From a checkpoint of a small model that predicts concentration at each pixel.
Model: 14.1M parameters, 64-pixel images.
Rows from block 9 of the encoder of a small model that predicts concentration at each pixel, named by matrix and row number. Rows with one number within an expert belong to one neuron, the router's apart. Each number is 50 + 10 x the weight over its row's rms, rounded and kept within 0 to 99. All counts start at 0.
Before each expert's rows are labels from the 100 images, of 14976, where the router gives the expert most weight on average: "responds to" is what is common among them. Only what is clearly more common there than usual is listed. The data: reaction-diffusion patterns (Gray-Scott). In brackets: how many of the 100.
# router: router (encoder.blocks.9.mlp.router.weight, 16x192, trained with AdamW), inputs 39-77
# up: expert up (encoder.blocks.9.mlp.up, 16x192x192), inputs 39-77
# down: expert down (encoder.blocks.9.mlp.down, 16x192x192, transposed), outputs 39-77

# expert 3
responds to: embossed (89); dark (47)
router.3:40 52 58 56 54 48 49 53 40 56 66 68 45 34 56 51 59 36 46 56 64 46 34 51 45 49 54 55 56 55 29 62 58 61 52 38 59 51 54
up.0:40 52 63 50 47 57 56 29 48 50 56 46 62 35 43 62 41 35 49 33 48 32 52 57 63 51 45 36 54 42 37 25 31 47 55 47 58 46 51
down.0:50 36 62 40 45 56 50 42 53 66 43 47 39 53 50 60 49 61 39 39 42 47 53 40 41 57 29 71 65 45 59 60 64 57 53 55 44 47 33
up.1:60 37 35 54 66 51 40 54 69 39 46 60 33 58 82 56 43 62 50 60 44 66 54 42 37 50 31 43 55 39 47 48 43 51 37 40 38 74 61
down.1:34 61 57 36 48 43 42 49 50 48 58 62 57 50 44 47 47 45 43 50 36 46 69 44 64 44 65 53 50 59 18 43 59 56 59 39 71 66 48
up.2:45 56 46 37 46 50 44 51 35 72 50 29 74 42 53 46 50 33 58 48 65 23 37 40 64 52 57 61 33 64 43 66 58 33 62 44 38 23 52
down.2:34 56 51 57 65 52 47 57 61 41 67 49 27 55 46 64 53 48 40 58 70 32 51 52 41 51 60 44 47 37 35 72 61 47 51 57 53 57 61
up.3:41 66 32 52 59 67 43 43 24 52 63 50 38 42 72 54 50 42 46 58 48 56 40 44 42 51 55 42 49 38 43 42 56 45 54 40 55 47 43
down.3:47 48 65 36 43 45 57 60 62 55 53 48 41 49 39 49 46 45 47 34 49 55 58 39 54 59 49 52 67 46 41 59 57 63 56 56 61 47 48
up.4:61 39 51 58 61 56 53 48 44 46 65 54 41 46 50 54 33 57 48 56 42 57 57 47 41 42 52 36 41 73 47 56 52 51 61 55 36 74 36
down.4:40 61 47 52 59 57 56 61 37 40 47 57 52 52 73 43 45 44 55 57 41 56 53 57 62 35 52 38 40 55 51 58 40 45 60 38 51 62 45
up.5:49 42 67 53 36 60 45 44 63 51 30 65 53 61 34 49 59 26 49 53 53 64 54 62 55 47 46 50 66 43 49 43 40 55 42 65 61 49 36
down.5:34 47 34 49 39 36 49 51 45 35 42 58 59 46 57 41 38 55 68 49 27 41 40 40 42 42 58 54 34 57 60 40 41 38 47 60 53 52 51
up.6:47 34 46 45 49 55 61 59 40 39 39 35 41 50 56 46 50 53 59 62 59 33 45 50 64 48 39 58 48 41 63 47 56 45 50 58 40 54 64
down.6:41 59 49 44 58 41 44 55 47 40 55 47 49 39 42 53 41 35 42 49 43 46 54 50 60 44 64 46 49 33 40 38 63 50 46 29 69 55 56
up.7:51 51 60 59 61 37 50 37 50 62 41 54 44 41 57 70 64 47 40 56 70 57 45 47 58 56 53 65 56 50 44 43 39 54 50 59 54 47 51
down.7:45 42 62 50 59 60 56 49 61 47 50 44 37 41 45 62 40 52 41 49 45 46 43 40 51 61 49 53 44 35 57 45 69 58 31 44 75 55 54
up.8:46 41 55 53 38 41 39 46 38 48 66 37 49 42 70 65 43 63 45 45 68 43 66 60 39 50 54 48 57 37 60 68 56 58 50 59 33 61 65
down.8:54 46 60 50 62 50 56 68 45 52 58 71 58 62 43 38 51 56 41 42 54 60 51 51 63 60 45 47 76 55 51 44 53 75 63 62 55 43 50
up.9:53 35 38 45 51 55 56 55 53 54 34 42 58 35 42 56 50 52 44 54 69 43 48 49 56 53 52 53 45 57 64 46 41 42 59 45 35 40 64
down.9:40 55 54 48 48 50 45 43 50 29 50 52 48 35 46 41 42 46 39 53 37 43 53 39 49 57 54 50 45 32 37 37 60 54 41 36 74 64 47
up.10:40 65 37 46 40 65 43 64 35 45 48 71 43 46 68 46 49 46 38 52 45 68 33 34 62 52 65 62 38 52 38 39 48 45 61 46 52 55 41
down.10:49 49 54 40 38 48 48 55 64 68 55 52 42 51 38 43 49 58 53 42 39 52 54 47 47 62 37 62 66 56 57 66 58 57 52 59 55 43 53
up.11:64 50 41 51 40 47 39 55 57 37 51 39 41 67 49 49 46 46 55 47 46 63 47 59 55 49 40 45 63 67 52 49 43 15 52 49 43 54 60
down.11:50 55 40 50 51 51 48 63 20 36 61 48 54 56 69 50 47 30 54 49 49 51 44 52 62 39 56 50 48 55 56 48 50 36 35 37 58 65 64
up.12:53 36 42 44 47 44 49 47 39 45 54 63 57 48 73 42 59 30 49 48 65 57 47 47 62 46 53 58 49 45 41 57 39 46 59 53 56 40 65
down.12:47 47 60 40 45 54 47 60 67 66 52 54 50 49 32 52 42 50 55 41 43 51 57 45 52 56 53 53 57 49 33 57 66 62 45 58 57 55 50
up.13:51 50 64 52 51 57 46 43 50 43 63 87 47 66 47 54 49 49 51 55 32 59 50 43 43 52 52 28 51 43 57 37 46 60 43 58 63 63 40
down.13:61 55 35 42 45 43 37 44 49 64 56 44 63 38 55 45 63 48 62 56 54 57 51 68 57 45 54 47 48 57 67 35 28 39 65 47 43 36 60
up.14:68 40 50 63 58 51 52 71 52 49 49 42 37 59 62 48 46 66 29 48 24 40 51 35 54 42 47 42 48 59 39 62 51 36 61 53 49 34 45
down.14:44 59 37 64 61 42 55 57 57 35 67 48 59 60 47 48 54 35 53 58 50 33 48 58 57 62 66 41 38 49 42 45 54 40 46 40 61 65 60
up.15:36 40 45 38 38 63 61 30 31 52 49 55 59 42 34 57 63 36 56 61 42 64 43 51 50 57 53 54 38 53 49 54 52 75 49 48 58 63 53
down.15:44 38 57 44 40 54 53 49 57 59 48 56 40 51 47 50 53 61 50 53 51 57 47 47 44 64 39 59 61 49 47 60 59 66 55 59 54 43 48
up.16:42 51 54 49 63 46 49 47 51 56 57 43 42 48 60 52 57 53 52 31 49 53 36 59 39 43 51 72 46 32 54 62 48 45 49 58 60 48 49
down.16:59 52 64 42 47 62 48 53 60 67 57 65 49 52 46 67 50 47 42 40 42 57 45 34 62 54 45 59 62 52 48 42 63 63 42 48 51 52 44
up.17:58 54 47 47 64 31 48 44 56 48 34 61 47 52 59 47 53 24 54 38 33 47 48 60 60 60 60 44 62 64 31 42 46 44 57 33 38 54 63
down.17:36 49 50 50 35 43 58 54 50 40 65 43 47 65 54 59 34 46 54 43 38 31 48 46 50 45 54 60 48 56 42 58 54 37 50 60 55 61 53
up.18:44 37 35 41 49 68 63 54 40 50 50 45 46 37 59 37 37 54 57 53 44 36 45 52 52 50 48 41 54 38 58 57 45 49 61 52 29 53 67
down.18:44 56 55 49 49 50 48 60 53 41 53 47 47 41 42 56 42 48 31 47 44 45 55 45 54 58 60 47 54 45 34 44 58 57 55 36 63 54 50

# expert 11
responds to: stretched (79); embossed (76)
router.11:50 54 47 60 44 42 48 56 51 47 39 46 71 58 51 65 75 42 50 53 61 60 52 58 60 60 53 46 56 66 39 43 51 53 58 44 61 35 47
up.0:57 45 44 46 37 55 54 53 50 54 46 52 55 67 46 37 34 50 49 49 64 48 69 59 64 45 65 26 58 62 53 45 60 35 58 45 53 48 40
down.0:24 32 43 45 49 46 42 43 23 57 41 35 29 37 55 47 49 41 46 55 41 58 45 44 59 32 67 49 45 31 52 49 37 44 43 37 66 50 50
up.1:38 49 70 29 37 52 58 54 50 67 50 64 57 25 34 40 47 52 64 49 37 46 48 53 48 40 60 37 38 37 60 59 55 51 45 60 51 57 47
down.1:32 60 50 31 60 49 48 62 58 49 47 53 53 57 50 54 61 45 64 42 62 48 63 43 41 64 44 42 56 60 53 44 48 54 55 63 48 45 41
up.2:55 56 67 40 73 62 43 42 67 55 42 42 60 56 38 33 41 42 44 49 60 37 73 37 54 63 51 62 38 43 55 44 47 28 51 60 53 42 43
down.2:21 47 62 60 49 58 51 65 50 55 33 60 61 35 70 58 48 46 44 47 58 51 44 65 53 38 42 40 47 33 45 48 60 40 47 62 39 57 38
up.3:51 46 53 51 44 49 53 27 41 27 56 65 48 52 30 45 44 57 49 36 42 66 55 46 40 59 52 34 55 54 51 44 65 58 47 50 53 54 50
down.3:44 47 49 59 42 42 49 48 56 44 43 38 45 47 42 37 44 49 49 51 57 50 63 59 40 48 54 31 36 48 22 48 44 36 58 39 44 36 45
up.4:41 78 67 52 50 45 41 41 28 42 60 60 35 59 59 34 39 44 59 47 51 62 48 47 44 40 60 72 64 35 48 53 56 48 32 46 54 62 41
down.4:42 52 58 36 43 38 71 58 56 63 40 59 63 62 47 57 59 54 69 35 40 55 64 53 44 59 45 54 60 67 47 48 48 67 46 68 49 36 46
up.5:48 38 56 56 40 53 48 48 40 60 55 49 58 57 57 50 41 41 65 51 51 52 29 46 44 54 50 45 64 44 47 44 58 64 57 55 61 48 51
down.5:42 58 50 62 39 38 36 58 37 41 52 48 35 58 58 33 51 61 50 54 35 50 55 34 40 42 59 46 45 46 34 57 41 44 36 29 73 42 54
up.6:41 55 61 41 50 52 65 45 35 43 63 67 66 40 44 53 44 41 58 37 47 88 54 49 39 46 50 76 51 42 56 55 51 80 32 60 47 58 42
down.6:55 50 50 31 51 38 63 55 59 53 34 67 52 70 46 54 55 51 73 45 43 58 68 55 43 64 40 43 51 64 40 43 54 65 50 68 47 39 44
up.7:59 60 40 56 45 64 65 45 52 48 60 56 48 59 68 39 47 24 59 59 58 44 51 41 56 52 64 42 74 45 44 62 56 49 31 41 60 70 47
down.7:37 43 62 65 26 51 54 52 45 54 47 61 45 49 46 40 48 39 76 39 33 62 53 50 49 31 59 49 49 52 34 60 50 57 45 71 42 54 45
up.8:36 56 41 58 27 51 52 41 52 37 35 44 56 47 54 55 65 63 50 62 43 70 49 52 54 66 51 41 45 67 54 38 45 58 56 42 50 42 57
down.8:65 61 56 54 58 70 50 45 39 39 52 46 47 31 46 47 47 57 33 56 41 64 40 39 60 49 63 53 54 43 66 57 54 53 55 41 56 56 51
up.9:37 54 40 40 47 40 44 60 41 60 46 47 44 50 48 57 65 59 36 74 44 61 53 67 67 49 37 29 34 60 51 23 48 44 46 59 49 52 55
down.9:45 48 52 32 68 73 40 45 54 47 52 31 56 27 43 44 55 50 39 34 57 58 48 40 50 46 55 49 54 43 66 39 48 46 68 39 46 63 52
up.10:49 55 63 64 43 42 44 72 49 45 39 57 53 53 60 61 82 39 41 28 63 55 54 57 38 39 51 51 50 60 44 50 49 44 66 57 37 42 61
down.10:60 51 48 58 51 49 29 45 33 39 62 31 44 27 51 33 45 47 26 61 42 49 33 47 49 40 65 53 47 42 53 46 45 50 38 35 64 61 46
up.11:39 23 45 45 57 47 37 43 58 46 50 42 36 35 64 40 47 65 64 50 49 36 37 47 49 51 46 26 60 37 57 59 49 62 35 43 62 40 52
down.11:47 49 52 52 45 52 53 47 49 48 58 75 37 88 51 36 51 36 67 48 50 37 51 43 57 59 57 52 58 60 42 42 53 57 49 46 56 30 41
up.12:47 33 42 66 54 46 45 51 64 58 41 51 75 59 59 53 62 58 28 67 43 45 40 54 59 58 42 57 65 54 48 32 72 50 49 68 32 63 49
down.12:57 66 50 63 51 70 39 43 54 38 50 52 48 50 58 51 50 53 44 60 46 46 39 46 55 50 61 66 47 32 46 53 64 39 60 36 71 39 55
up.13:55 40 37 54 41 38 43 59 58 63 39 33 54 58 52 65 62 52 42 65 49 44 67 54 68 54 46 53 39 59 57 43 37 43 66 38 38 40 57
down.13:51 51 41 59 55 72 44 49 52 42 60 33 51 39 61 41 46 44 26 53 58 44 38 50 55 37 55 55 43 37 61 53 50 38 62 25 53 62 53
up.14:40 51 45 43 62 41 67 48 42 48 60 47 58 58 48 64 47 45 55 61 54 41 52 47 46 50 59 60 49 47 60 49 44 38 56 54 43 65 48
down.14:44 64 44 48 39 53 67 60 63 61 67 57 66 52 42 77 41 31 51 47 83 43 42 52 61 61 52 52 48 47 61 51 56 43 56 60 45 51 54
up.15:50 63 56 43 46 46 47 60 49 53 39 45 61 72 35 47 41 43 58 46 48 41 42 53 34 50 56 45 57 45 51 45 42 38 59 60 41 54 48
down.15:46 46 36 54 44 61 40 47 40 38 49 39 51 30 46 49 39 54 27 61 43 66 33 40 52 42 60 44 42 36 51 43 45 52 46 47 66 48 51
up.16:50 61 58 36 41 32 65 52 43 47 53 50 45 64 55 51 47 43 48 52 65 56 58 35 55 32 50 28 45 47 47 46 64 22 59 55 32 57 39
down.16:39 37 49 35 61 44 51 48 55 56 49 36 56 60 39 57 41 35 68 39 51 45 61 60 43 55 43 49 53 55 44 43 55 48 69 62 41 54 49
up.17:46 65 62 51 56 46 62 30 36 39 59 59 38 44 62 46 40 36 38 31 42 49 55 50 48 53 59 55 55 35 43 52 67 50 44 57 44 61 37
down.17:50 44 50 44 53 31 60 62 57 58 43 64 49 63 46 55 55 54 75 36 44 49 63 59 40 61 39 48 51 68 44 49 60 65 52 68 42 40 48
up.18:51 35 60 51 39 47 44 44 44 42 50 61 43 34 47 46 44 58 53 50 58 51 47 51 42 41 45 55 54 24 56 62 48 77 40 49 51 73 50
down.18:41 53 53 41 49 37 54 57 60 62 55 56 51 69 52 51 61 41 73 41 55 42 61 59 43 64 36 54 57 71 39 46 53 60 53 73 46 37 44

# expert 12
responds to: embossed (96); stretched (81); dark (64)
router.12:47 62 66 51 47 51 49 37 44 44 41 62 60 51 47 44 44 48 64 38 61 74 46 57 50 60 52 61 52 54 43 46 58 70 37 42 70 49 18
up.0:58 57 48 50 51 47 40 50 79 55 59 56 61 43 36 50 46 57 40 52 41 36 50 65 63 43 36 38 61 47 33 53 56 37 52 45 44 41 59
down.0:57 52 40 40 49 47 58 50 60 34 37 51 47 54 56 56 47 50 50 50 46 43 25 52 52 55 48 36 47 37 43 51 60 35 53 47 48 51 63
up.1:67 31 45 49 37 45 38 65 47 59 50 49 61 52 44 60 52 42 41 54 48 59 66 55 56 44 60 46 45 64 53 66 68 48 48 61 48 49 48
down.1:55 53 41 42 43 44 54 62 57 54 30 57 62 41 40 43 43 42 57 51 46 59 43 56 42 60 41 39 44 42 30 52 44 40 53 58 57 55 52
up.2:48 50 55 54 52 68 64 46 67 49 65 49 43 54 45 55 50 62 51 53 22 42 58 58 79 36 46 46 66 55 51 49 45 53 62 28 44 55 57
down.2:45 38 73 41 45 49 58 49 45 55 49 54 38 66 55 49 48 51 36 59 49 55 51 49 65 52 50 31 68 43 40 57 49 44 74 44 44 42 46
up.3:58 63 56 36 51 33 48 26 52 48 43 35 54 59 34 60 47 44 51 43 55 51 47 50 63 40 37 85 32 48 41 48 25 45 40 34 43 46 51
down.3:47 47 52 57 54 63 38 58 44 64 51 62 52 68 45 51 44 57 57 61 50 72 74 49 56 49 30 31 57 33 56 51 54 59 71 55 51 54 49
up.4:49 70 52 54 55 48 34 31 35 59 51 48 67 61 28 40 52 51 45 56 20 47 44 47 51 45 48 43 39 60 76 52 66 51 51 67 56 53 50
down.4:47 45 33 46 51 46 49 57 51 44 46 48 57 51 38 19 49 37 67 52 34 70 45 34 39 38 46 41 43 45 51 53 44 36 55 44 44 54 50
up.5:58 58 59 54 37 50 48 41 56 36 37 44 73 61 46 39 50 54 45 37 44 57 49 48 47 39 42 64 57 55 51 55 35 43 60 56 55 45 30
down.5:39 58 37 67 48 66 50 50 37 54 40 60 68 49 46 40 51 62 54 56 65 59 61 47 56 46 36 45 58 47 47 51 33 46 45 46 51 59 55
up.6:51 48 48 65 48 42 31 49 36 42 57 41 34 42 60 69 53 55 48 54 46 76 46 42 54 70 45 50 32 53 41 41 70 54 43 39 70 69 47
down.6:50 46 47 60 37 57 35 36 46 59 57 58 38 63 54 40 53 67 52 41 52 48 61 46 59 52 54 45 47 40 59 44 47 75 53 45 57 50 31
up.7:30 40 45 56 51 61 60 41 63 26 42 48 46 37 44 56 58 44 61 63 78 58 51 66 55 57 48 38 47 57 33 39 38 59 46 38 69 56 42
down.7:53 55 64 42 47 62 54 53 61 40 62 48 45 46 59 68 68 65 35 47 64 39 45 59 56 64 49 64 52 58 49 45 39 65 59 57 50 45 60
up.8:60 48 49 51 45 46 38 60 63 50 45 52 55 55 47 59 53 59 54 50 65 77 53 60 72 39 40 45 60 77 48 49 48 54 49 72 57 49 39
down.8:56 67 30 63 52 55 53 70 44 47 32 50 64 61 39 31 51 37 65 66 33 52 56 57 32 45 60 41 45 57 51 55 49 54 47 47 61 59 48
up.9:54 50 52 38 49 30 65 44 59 42 47 66 58 53 57 49 42 47 56 71 30 66 50 44 43 49 38 57 43 42 62 52 55 57 50 51 38 58 53
down.9:35 33 57 50 54 47 52 64 39 48 68 54 35 57 64 65 64 60 34 44 53 45 65 48 68 48 37 62 57 65 53 49 54 48 45 39 56 36 54
up.10:62 51 37 38 61 29 57 47 72 52 50 53 37 53 47 48 37 43 48 50 41 42 43 59 57 56 50 20 45 41 47 42 52 36 46 53 55 33 57
down.10:46 42 58 43 43 44 46 46 73 74 48 54 49 56 47 60 58 54 61 43 36 68 51 61 48 48 50 62 57 53 67 50 66 45 49 67 44 43 42
up.11:48 48 46 39 48 44 43 53 47 64 50 46 68 48 32 24 48 48 67 40 25 44 71 65 58 46 43 47 39 52 63 44 58 45 49 44 40 42 51
down.11:64 58 58 37 43 51 41 44 55 42 40 57 51 37 47 41 39 51 40 45 61 48 42 47 38 63 48 29 38 41 40 41 61 44 44 58 59 57 54
up.12:49 49 39 53 58 56 40 41 57 46 39 42 39 40 52 57 58 48 48 35 57 54 40 40 57 68 43 35 60 43 54 39 65 45 61 50 50 47 58
down.12:49 51 55 40 45 42 40 53 45 55 52 39 39 58 53 50 56 48 54 64 31 71 52 40 58 52 63 38 68 55 53 53 75 58 53 58 46 56 39
up.13:40 51 64 54 38 79 60 43 56 50 47 65 59 41 37 51 49 39 54 54 60 39 45 47 60 55 36 39 52 57 55 41 48 61 50 41 48 52 39
down.13:33 42 65 60 71 48 54 50 50 61 51 34 52 57 40 60 60 35 41 61 43 47 63 45 49 49 35 45 57 52 52 65 53 58 35 58 47 49 46
up.14:50 57 43 42 51 32 45 56 54 39 58 45 51 57 40 57 34 60 42 58 20 42 50 54 51 55 63 44 39 51 36 59 67 55 44 45 50 48 61
down.14:34 41 71 48 40 45 46 50 44 69 46 60 46 51 53 65 40 53 42 56 58 52 58 52 75 51 30 39 59 27 37 57 51 41 68 55 39 41 48
up.15:55 56 52 68 46 50 50 62 56 66 71 39 30 54 49 64 36 47 41 34 66 58 53 56 45 50 49 52 33 58 37 47 59 45 51 47 44 65 57
down.15:60 64 35 43 44 42 39 50 52 48 46 55 47 43 33 45 43 41 53 48 60 43 51 35 40 64 55 34 41 31 35 57 48 43 41 53 66 47 44
up.16:59 60 63 51 49 58 34 47 48 50 54 56 40 51 44 56 41 43 59 47 49 40 47 55 58 43 57 35 44 41 42 43 50 40 60 58 54 38 54
down.16:62 39 50 34 55 43 70 33 59 37 41 47 58 48 52 50 50 37 52 53 49 51 27 45 40 49 56 40 42 40 34 51 60 39 41 56 44 59 56
up.17:56 55 52 51 33 39 48 59 49 61 43 36 62 76 51 62 48 51 47 34 51 62 52 40 40 37 62 44 39 60 66 70 50 50 52 49 35 60 47
down.17:55 40 37 52 48 28 41 61 34 47 37 54 48 63 37 36 45 58 60 69 53 61 56 43 56 38 48 42 43 46 35 48 36 38 54 35 66 51 42
up.18:54 54 48 24 59 43 48 50 68 58 42 46 53 55 54 56 51 32 34 40 36 48 58 46 41 47 38 50 56 41 65 56 44 50 56 64 51 32 48
down.18:47 47 50 50 55 43 61 59 59 66 48 40 49 55 64 51 67 60 51 52 38 68 42 65 52 52 49 60 58 48 58 44 48 56 79 53 56 49 48

# expert 9
responds to: embossed (80); dark (71); feed 0.078 kill 0.061 (25)
router.9:37 34 56 58 39 44 53 33 38 56 51 54 57 34 40 60 60 37 58 62 69 29 59 59 48 47 47 61 53 53 44 39 49 62 39 38 51 48 55
up.0:58 71 79 69 53 57 48 47 48 50 48 48 61 49 38 54 48 46 33 47 52 48 41 50 47 54 61 55 38 43 38 56 44 35 33 63 41 56 44
down.0:59 37 62 50 37 53 68 48 51 52 49 50 47 64 37 60 51 31 59 35 51 38 59 32 48 73 41 42 56 42 53 71 57 54 63 55 28 37 52
up.1:45 51 38 61 44 45 58 39 47 55 54 34 18 42 56 59 54 62 49 53 45 51 49 65 53 59 50 53 50 47 55 50 59 62 44 45 52 55 45
down.1:49 54 48 34 70 50 47 58 37 76 61 46 61 42 45 51 41 48 50 44 42 48 41 29 57 38 52 49 59 62 60 48 34 54 45 30 67 49 37
up.2:56 44 56 40 58 56 66 50 61 54 49 48 34 54 47 69 42 66 47 62 37 59 54 43 42 47 39 48 34 55 51 51 56 54 58 51 54 66 50
down.2:42 59 42 47 57 36 52 69 33 54 48 56 46 50 70 59 43 44 69 40 34 67 48 54 65 41 49 44 48 61 53 37 50 54 43 52 57 43 70
up.3:51 34 56 60 51 33 56 68 56 69 50 48 63 46 62 54 59 72 46 49 59 30 62 47 53 55 53 59 58 32 21 49 57 50 40 51 62 62 55
down.3:38 44 51 34 50 41 50 47 67 53 44 59 48 58 41 55 45 42 56 39 53 39 46 49 47 46 43 58 63 35 60 52 60 57 35 52 53 68 42
up.4:61 59 49 42 42 62 46 58 52 59 51 49 38 66 59 32 51 65 36 36 45 50 39 43 47 47 50 45 44 62 57 69 67 29 47 34 50 57 32
down.4:43 59 51 48 51 52 49 45 52 51 50 45 55 40 63 42 50 51 41 58 52 48 41 72 52 36 57 42 43 53 48 29 45 31 46 44 59 59 54
up.5:55 38 47 55 56 60 59 46 50 49 47 62 57 56 54 34 44 50 51 49 46 42 28 35 53 47 57 44 38 49 52 51 57 42 68 59 56 53 58
down.5:39 61 52 55 41 55 59 41 48 42 46 47 56 52 62 47 43 68 42 71 48 43 45 74 51 55 54 53 42 47 60 34 48 52 58 29 62 56 58
up.6:40 61 56 63 41 53 61 53 43 37 55 50 38 53 69 50 47 68 61 48 57 70 55 52 39 53 52 47 45 50 38 38 50 50 53 50 43 61 44
down.6:61 58 60 54 46 55 41 46 30 75 52 55 62 47 44 48 30 47 53 75 48 61 57 49 61 44 56 45 67 60 43 53 35 54 53 52 36 43 44
up.7:68 72 58 33 53 52 73 70 51 49 45 46 33 60 51 56 32 43 39 46 38 54 57 52 51 59 66 55 61 58 34 46 44 37 59 50 47 41 50
down.7:46 64 50 45 53 42 54 51 57 52 54 44 51 36 52 46 56 48 39 58 48 53 43 68 50 37 52 47 41 49 46 33 48 38 47 41 66 59 61
up.8:60 63 62 41 57 47 44 61 61 77 55 64 49 61 60 37 39 58 50 34 55 58 52 40 42 42 55 65 47 43 47 58 60 44 46 72 52 50 37
down.8:39 59 42 44 51 62 50 40 67 57 62 41 45 36 45 40 55 58 38 42 48 56 37 57 60 48 45 51 34 47 58 49 59 43 41 49 44 54 53
up.9:53 54 48 48 49 59 63 35 48 41 58 75 29 57 57 45 51 35 44 60 66 59 52 44 46 44 50 52 46 35 75 42 62 57 39 62 40 63 54
down.9:38 51 39 55 53 50 49 48 62 56 71 55 41 31 60 52 46 69 59 56 39 59 35 50 56 49 33 58 49 49 53 34 62 38 44 41 76 44 46
up.10:58 54 61 50 63 50 32 63 72 48 52 60 39 65 51 52 46 71 38 39 35 53 43 37 44 36 60 35 56 56 47 60 51 45 52 57 55 58 39
down.10:43 59 50 52 51 49 46 46 50 46 52 49 58 41 60 43 46 55 38 58 49 47 46 71 54 37 53 41 40 51 48 28 41 30 47 37 64 59 51
up.11:63 77 44 38 56 63 61 60 50 58 52 47 53 48 52 39 38 47 46 38 38 19 45 28 60 44 53 36 46 60 52 55 63 30 74 57 37 34 59
down.11:38 58 46 46 57 49 52 49 59 48 57 41 53 38 56 37 44 53 44 53 51 47 37 69 45 41 52 42 38 46 44 31 44 27 42 42 66 59 53
up.12:45 38 55 46 38 55 57 45 51 46 47 44 54 56 59 45 59 62 51 53 65 39 55 64 44 47 42 42 51 52 64 69 59 52 50 51 43 55 53
down.12:62 58 48 51 61 51 62 54 42 47 40 49 54 35 49 44 47 56 41 70 66 28 38 47 51 37 52 69 42 45 47 62 44 62 48 49 49 53 40
up.13:51 46 67 47 59 59 46 45 52 32 50 66 37 49 52 26 57 70 39 47 40 60 34 55 53 50 39 56 54 68 56 46 58 44 32 56 40 66 46
down.13:61 70 58 60 48 47 47 52 30 48 61 61 62 40 56 48 48 51 36 59 49 48 63 56 56 47 60 52 61 67 42 51 47 36 46 24 44 60 51
up.14:50 70 53 51 50 72 51 45 80 40 54 50 44 49 49 55 41 59 43 35 61 74 51 49 41 57 55 59 58 54 55 51 54 50 44 53 54 68 34
down.14:48 70 51 59 44 59 44 42 34 61 48 58 60 50 59 47 45 49 38 63 38 47 53 59 65 43 50 32 50 66 58 37 42 39 48 41 52 57 54
up.15:64 58 50 57 62 64 68 52 48 53 56 53 37 60 61 55 41 60 50 47 51 30 43 36 62 40 41 46 56 38 45 51 55 28 65 57 38 56 63
down.15:41 52 45 42 55 43 53 46 65 37 62 49 53 36 60 49 42 55 38 58 42 42 40 73 54 33 48 46 40 46 46 26 45 37 47 40 69 60 58
up.16:57 34 59 50 59 73 74 46 53 48 37 36 44 56 45 43 37 55 48 34 64 49 42 57 44 44 55 52 56 35 67 45 35 28 48 59 54 47 39
down.16:48 47 51 37 46 45 52 56 67 24 58 56 53 45 49 52 38 54 44 39 44 39 37 47 46 30 54 56 47 32 34 39 62 39 43 39 68 57 50
up.17:47 45 51 65 44 48 57 46 54 49 41 44 52 40 53 44 58 54 48 36 75 45 67 62 46 52 55 63 53 77 39 40 36 57 50 52 32 55 46
down.17:60 36 53 53 51 57 52 56 46 55 47 58 42 65 35 58 53 45 56 46 52 53 52 30 49 64 43 59 61 47 56 75 59 69 56 60 34 41 47
up.18:46 59 47 32 56 40 49 58 47 59 47 40 49 40 45 41 46 41 48 44 49 51 54 49 36 53 58 59 43 56 71 62 51 37 66 44 56 47 43
down.18:43 42 42 50 65 42 51 72 45 61 53 36 45 33 45 37 51 54 76 35 50 47 47 75 34 62 43 25 37 59 28 28 52 46 32 57 61 42 59